A small image autoencoder, trained from scratch.
Data: 97500 training examples, 26.3 epochs.
Rows from block 9 of the encoder of a small image autoencoder, named by matrix and row number. Rows with one number belong to one neuron. Each number is 200 + 30 x the weight over its row's rms, rounded and kept within 0 to 999. All counts start at 0.
After each neuron's rows are labels from the 100 images, of 14976, where the neuron reaches its highest value: "strongest on" is what is common among them. Only what is clearly more common there than usual is listed. The data: rendered solids tumbling over patterned floors.
# fc1: MLP up (encoder.blocks.9.mlp.fc1.weight, 384x96), inputs 0-95
# fc2: MLP down (encoder.blocks.9.mlp.fc2.weight, 96x384, transposed), outputs 0-95

fc1.20,210,161,258,210,198,216,192,157,204,214,251,133,186,185,195,176,189,128,116,216,198,168,185,211,263,208,251,152,189,218,224,209,212,160,195,196,183,186,174,212,171,207,227,199,187,204,220,224,155,175,112,192,210,206,153,210,162,198,224,210,230,201,215,254,242,163,167,214,183,179,207,203,147,198,212,200,236,183,211,186,211,238,236,138,216,197,205,225,213,247,182,200,230,225,204,184
fc2.20,178,204,195,201,161,216,196,170,196,198,208,153,148,236,178,187,230,168,199,196,75,227,200,297,217,151,237,206,197,197,193,172,198,207,176,197,200,191,214,162,131,206,192,204,204,139,174,204,205,222,211,175,142,194,201,187,232,183,201,209,197,185,291,223,161,198,219,197,198,198,160,197,169,169,230,204,171,248,203,204,197,191,206,156,214,214,230,184,202,161,213,198,164,188,198,195
strongest on: spring; cube frame

fc1.4,176,237,178,153,123,215,183,226,180,163,136,197,117,196,179,183,234,177,156,219,225,153,176,209,181,202,207,212,169,225,240,201,171,237,230,190,169,212,210,215,164,216,128,199,228,217,184,218,201,198,211,139,157,206,195,189,147,246,193,192,205,198,241,253,182,219,208,221,212,152,233,223,227,205,235,200,193,240,215,195,180,142,187,178,180,183,187,212,203,164,249,191,193,245,193,170
fc2.4,195,187,190,199,146,197,211,284,133,197,199,228,129,248,184,200,211,216,208,147,47,194,199,241,224,197,241,203,199,165,191,193,199,220,195,240,199,201,203,190,145,211,225,205,192,249,198,189,192,172,210,159,215,196,200,198,206,199,214,194,197,235,222,196,204,200,197,201,201,198,214,194,282,233,202,200,178,158,199,198,201,163,213,189,219,198,147,199,200,157,210,192,226,196,199,202
strongest on: cube frame; spring

fc1.268,168,219,192,184,204,210,241,191,259,169,221,234,231,222,215,229,200,175,223,255,170,179,171,190,183,203,233,176,210,217,198,216,224,186,153,220,205,202,191,240,205,199,129,193,174,214,295,186,204,175,167,231,190,153,223,179,234,172,210,165,191,210,169,227,203,235,192,190,175,156,245,209,182,183,168,200,250,240,211,192,171,148,260,209,243,182,239,184,188,186,157,206,209,217,191,112
fc2.268,201,183,203,200,246,199,200,223,193,197,221,245,175,137,205,214,199,197,154,177,355,179,195,186,214,279,164,210,192,238,222,178,201,220,205,173,194,201,197,158,232,203,262,191,199,246,218,206,205,167,210,213,188,198,198,202,195,204,167,209,168,212,316,206,198,204,179,199,199,205,206,178,160,221,186,199,226,154,199,204,199,222,200,188,196,195,232,212,205,197,184,206,153,203,199,183
strongest on: spring

fc1.290,194,247,249,155,177,192,185,170,224,229,269,209,215,218,185,200,208,201,174,176,206,237,151,234,167,204,178,210,190,170,261,196,241,191,218,199,181,202,169,178,161,228,248,235,206,206,150,190,186,259,164,239,216,153,157,211,171,228,175,220,191,135,214,247,207,199,251,237,238,193,222,214,213,243,153,200,158,187,202,215,176,177,173,167,193,205,160,215,175,228,182,249,227,147,206,214
fc2.290,188,209,183,203,134,205,201,265,172,201,212,160,174,160,219,200,196,171,203,222,52,227,224,183,221,177,232,196,193,209,223,172,196,219,188,168,199,203,211,176,146,201,185,192,210,199,190,195,184,210,176,139,163,200,199,196,203,195,268,219,220,217,309,216,176,204,211,199,199,204,218,199,175,161,194,215,184,264,201,209,200,177,216,168,224,208,156,199,187,221,215,201,166,198,198,206
strongest on: spring; cube frame

fc1.373,204,204,228,190,224,192,170,188,215,236,193,157,172,138,262,210,197,163,227,229,224,235,207,231,192,230,201,201,248,149,245,137,215,180,189,224,190,188,177,207,228,232,197,168,204,207,137,212,210,243,234,155,127,226,226,169,236,207,225,191,194,245,235,274,215,168,223,211,215,225,183,178,211,175,204,200,168,206,231,197,236,196,186,174,190,187,217,171,261,221,155,192,228,134,198,215
fc2.373,192,203,207,200,159,206,192,231,203,211,194,211,210,244,254,194,207,195,269,203,33,219,223,200,223,112,221,170,202,201,235,215,204,216,175,270,203,202,194,238,177,212,225,213,205,152,177,199,197,211,151,209,161,199,204,204,198,184,213,206,199,228,230,179,198,203,215,200,198,197,209,205,244,131,194,202,160,194,204,203,199,242,207,234,216,206,229,201,207,241,196,205,195,211,195,207
strongest on: spring; cube frame

fc1.322,215,162,278,192,161,199,210,246,221,215,241,261,213,187,151,210,207,246,201,229,206,204,226,244,175,220,223,191,195,172,200,150,206,192,210,257,209,208,207,166,177,199,296,252,187,176,189,174,167,239,216,178,184,218,199,99,205,221,196,198,221,197,247,209,169,173,189,208,204,210,194,231,216,216,202,200,181,153,227,217,243,192,178,151,203,175,191,189,148,197,232,224,204,162,213,174
fc2.322,217,193,230,200,215,183,193,209,257,194,196,168,257,270,222,203,188,127,214,266,130,229,203,238,214,127,239,205,194,160,220,197,182,181,194,186,192,208,195,159,150,204,145,204,197,191,198,201,190,232,170,261,157,198,200,197,223,178,285,202,195,189,282,186,187,202,196,204,207,196,268,171,204,171,174,202,190,221,199,196,202,157,207,208,214,198,182,201,193,250,193,190,192,179,192,214
strongest on: spring

fc1.62,184,128,247,198,224,209,234,237,245,204,205,229,140,178,237,194,204,212,205,165,208,212,178,234,209,207,200,202,195,159,237,238,187,223,215,263,190,151,214,201,241,208,265,172,177,177,123,218,203,264,156,182,214,171,176,243,184,125,235,170,220,182,237,184,146,228,201,191,186,196,238,195,164,193,216,200,184,218,218,200,171,241,208,182,187,176,242,198,223,185,167,207,225,184,201,163
fc2.62,205,188,210,199,188,193,206,255,245,207,198,136,192,208,214,201,184,219,161,213,72,193,207,218,201,211,222,206,204,119,202,210,204,204,201,235,204,200,197,189,130,196,170,205,203,208,212,200,197,198,217,174,262,197,198,207,226,197,226,197,194,244,149,240,210,195,219,200,204,205,218,200,237,183,182,204,190,220,197,205,200,190,191,219,220,189,44,193,201,227,215,202,203,198,197,209
strongest on: spring

fc1.291,172,208,193,221,213,209,251,199,174,225,246,231,183,187,257,232,181,156,185,166,184,200,220,192,205,176,222,194,220,220,269,231,222,241,160,207,177,193,227,213,165,170,270,190,196,189,170,193,203,223,237,218,197,171,211,214,184,178,161,209,209,187,171,209,198,222,129,174,219,220,203,247,175,194,213,200,172,203,241,209,157,210,195,157,206,186,150,199,154,127,248,148,183,178,200,109
fc2.291,182,201,202,201,213,215,202,239,258,210,197,190,173,157,151,180,227,123,138,239,203,218,227,232,190,172,234,168,201,189,258,214,212,217,176,172,212,190,212,169,250,207,154,219,219,135,164,205,200,263,228,112,255,192,199,189,220,193,200,199,206,201,303,206,190,208,206,201,199,198,264,212,215,233,225,198,185,179,199,199,200,185,181,228,186,213,151,189,214,212,177,198,237,215,197,197
strongest on: white object; spring

fc1.187,219,170,187,209,181,187,231,220,206,184,182,246,250,164,255,172,206,205,160,206,201,194,199,183,195,186,171,240,189,200,221,185,154,198,204,224,233,214,218,180,228,197,195,144,177,193,197,183,193,131,204,248,157,236,207,199,248,153,154,212,175,193,159,160,224,183,177,186,155,205,192,264,205,148,247,200,159,234,147,203,220,187,213,110,187,203,244,214,148,162,196,247,223,198,210,214
fc2.187,195,216,210,202,116,212,197,162,161,199,215,199,176,211,178,196,230,180,132,169,256,203,176,240,181,244,215,210,203,220,191,208,198,198,206,234,196,196,205,207,169,193,175,209,205,223,188,187,210,180,189,126,187,200,200,188,202,205,198,198,197,237,66,229,210,194,218,206,197,200,175,202,239,177,197,196,199,289,201,194,204,200,189,199,206,199,159,202,222,119,179,205,288,189,199,191
strongest on: cube frame

fc1.278,251,323,199,155,222,208,186,171,190,162,193,180,201,199,161,178,260,234,202,185,195,212,256,153,159,183,183,188,139,161,199,202,227,218,211,201,158,205,250,232,280,212,152,234,197,227,168,187,211,211,158,233,159,181,199,183,203,177,233,193,184,185,237,221,190,190,211,161,198,183,207,193,223,220,210,200,201,214,187,162,209,168,214,202,211,169,203,254,253,195,192,181,224,187,196,227
fc2.278,209,173,190,200,162,180,213,240,213,198,179,178,217,168,172,182,196,217,185,199,112,199,226,158,236,162,254,181,179,187,187,154,179,165,177,236,197,206,210,150,140,207,245,191,194,126,190,206,222,207,159,153,97,193,206,196,219,175,233,202,209,237,225,132,174,210,210,206,204,195,177,177,221,217,184,196,179,167,203,196,202,185,220,206,218,192,202,193,163,204,220,210,292,170,192,215
strongest on: white object; cube frame; spring

fc1.2,183,204,216,207,192,251,181,200,159,174,167,215,225,210,160,187,151,169,215,174,217,205,147,245,198,209,246,175,219,253,203,184,209,179,181,244,217,122,241,166,154,185,215,191,215,180,199,211,167,227,194,169,218,241,272,201,163,240,165,166,178,234,195,188,226,172,244,188,163,105,167,198,199,217,199,200,168,216,218,217,173,207,146,199,194,201,213,181,195,155,210,152,156,194,202,219
fc2.2,177,179,191,199,220,210,208,303,240,194,198,154,264,217,238,187,192,224,258,199,122,191,240,260,227,219,219,202,201,145,219,184,206,211,191,202,202,195,199,192,227,204,158,188,205,205,189,199,197,245,199,139,249,212,202,199,201,197,219,212,190,199,134,265,190,204,221,199,196,197,151,201,266,216,190,200,186,137,202,200,197,215,216,194,214,197,237,192,181,269,225,196,143,208,202,200
strongest on: cube frame; spring

fc1.91,128,176,239,171,208,232,213,154,236,256,211,166,254,172,259,163,198,206,245,224,220,222,225,206,198,205,215,183,200,242,263,184,198,270,254,224,175,247,232,269,231,186,267,223,232,196,172,220,188,219,189,206,205,206,175,187,218,232,187,212,259,220,232,219,158,163,216,193,205,183,215,206,168,221,195,200,192,187,227,166,200,205,157,176,203,161,189,208,177,189,159,170,223,175,193,190
fc2.91,176,205,183,200,186,214,200,222,192,199,221,125,205,256,216,188,182,169,181,177,110,197,240,223,199,117,235,192,203,149,200,184,205,202,196,261,206,194,210,247,169,202,178,188,197,159,185,200,193,186,215,279,200,201,201,199,184,203,196,205,207,234,140,231,193,196,207,203,194,201,123,211,225,107,196,208,180,259,200,202,203,168,215,163,212,195,129,188,187,221,220,184,201,213,205,202
strongest on: spring; cube frame

fc1.352,162,193,156,204,193,210,226,237,212,201,209,207,204,168,201,171,163,168,152,190,223,229,273,225,194,226,151,192,215,212,187,206,177,203,203,206,238,179,142,205,194,168,192,141,198,179,233,169,190,260,122,160,202,188,183,189,190,180,248,241,149,145,211,217,252,232,242,196,204,185,238,247,210,203,209,200,263,185,219,209,215,208,213,174,188,216,210,159,223,291,170,211,205,186,200,194
fc2.352,223,182,212,199,191,187,209,214,217,187,202,170,226,283,181,204,162,212,225,160,199,163,162,199,203,241,192,229,207,146,154,175,193,190,206,225,199,200,197,182,200,189,180,195,193,300,234,197,206,177,199,261,234,206,202,209,209,223,229,188,207,202,107,208,207,197,216,200,203,202,172,157,232,258,187,197,204,212,199,203,202,226,206,220,209,197,176,198,189,224,187,200,53,185,194,197
strongest on: cube frame; spring

fc1.285,220,236,213,210,185,170,230,140,214,159,172,244,214,212,227,190,201,143,237,229,187,241,166,243,139,194,181,150,203,218,172,214,156,219,152,242,175,251,210,252,147,186,133,220,211,222,182,195,172,154,178,173,216,161,225,198,220,249,156,189,178,193,168,188,146,174,243,203,193,241,230,164,210,195,227,200,168,215,217,215,226,195,233,234,203,215,223,176,178,204,260,203,202,199,201,195
fc2.285,186,223,197,199,131,195,197,228,142,204,209,237,186,163,95,204,218,132,162,175,371,199,215,156,190,248,163,195,194,258,180,204,203,199,184,201,202,200,193,229,163,194,223,209,199,200,189,202,212,241,203,196,183,195,199,194,179,198,238,190,181,216,210,220,211,205,200,197,199,204,197,213,155,139,209,200,194,215,200,201,197,214,204,200,209,192,214,201,195,186,184,199,227,201,197,199
strongest on: cube frame

fc1.31,192,139,180,182,185,255,220,197,192,198,257,224,178,239,186,154,180,125,220,221,196,162,154,226,195,219,207,223,172,222,241,220,230,249,203,168,203,240,180,251,189,213,229,198,217,166,194,177,203,244,212,215,202,212,197,170,205,151,224,187,240,186,174,216,243,176,166,222,203,246,182,232,163,223,140,200,159,163,182,202,189,227,128,184,217,212,211,187,116,225,184,190,173,228,208,184
fc2.31,191,205,197,200,179,195,199,246,198,210,209,203,191,253,224,203,191,236,211,194,325,190,222,205,217,290,173,204,212,179,224,205,217,238,191,139,203,199,184,185,208,189,184,202,203,231,205,193,180,261,236,177,277,198,202,202,195,206,218,201,168,162,204,259,196,193,179,200,199,205,270,196,207,249,216,196,193,139,201,202,201,213,196,212,196,205,304,197,192,222,212,200,158,225,200,203
strongest on: cube frame; spring

fc1.374,163,213,190,228,186,231,190,242,207,200,215,165,182,242,200,156,183,226,261,160,211,161,175,160,189,197,230,189,131,180,148,218,147,167,225,237,218,187,236,119,269,204,209,216,217,186,215,228,207,210,239,196,210,204,239,180,159,247,180,201,183,202,192,190,231,190,172,227,179,220,235,196,180,133,217,200,250,171,202,186,250,181,111,209,191,205,209,237,195,199,192,188,194,220,191,201
fc2.374,223,205,222,201,222,196,193,99,206,199,191,145,203,159,204,218,227,160,197,218,279,236,190,209,200,127,196,208,198,136,218,206,189,171,215,176,190,207,194,227,173,198,190,200,214,182,208,198,174,233,109,194,157,206,201,197,207,191,229,208,214,127,118,183,194,190,184,204,211,210,275,206,183,196,201,206,212,290,203,195,202,210,187,230,197,193,189,199,225,159,187,213,178,182,198,200
strongest on: cube frame; spring

fc1.362,160,224,218,217,215,192,161,236,199,181,225,254,180,158,132,199,235,168,171,146,198,205,191,182,214,201,173,226,184,224,223,204,199,206,240,194,202,234,220,174,178,201,326,221,216,189,233,232,199,214,210,234,265,185,221,218,163,226,177,248,167,169,209,266,222,189,227,254,223,191,158,198,205,193,182,200,182,189,206,206,195,125,177,215,225,203,206,193,197,146,196,222,225,185,209,214
fc2.362,190,225,184,201,203,204,206,202,175,216,194,198,285,261,199,190,203,132,204,233,107,223,233,162,176,123,246,183,205,165,208,232,211,195,185,217,211,197,208,230,241,211,151,212,211,101,174,193,198,255,244,162,230,199,199,192,213,191,188,201,226,212,241,233,198,199,220,199,199,199,168,232,203,123,219,202,188,263,201,195,199,193,196,192,206,209,242,194,196,184,204,204,237,206,201,217
strongest on: spring; cube frame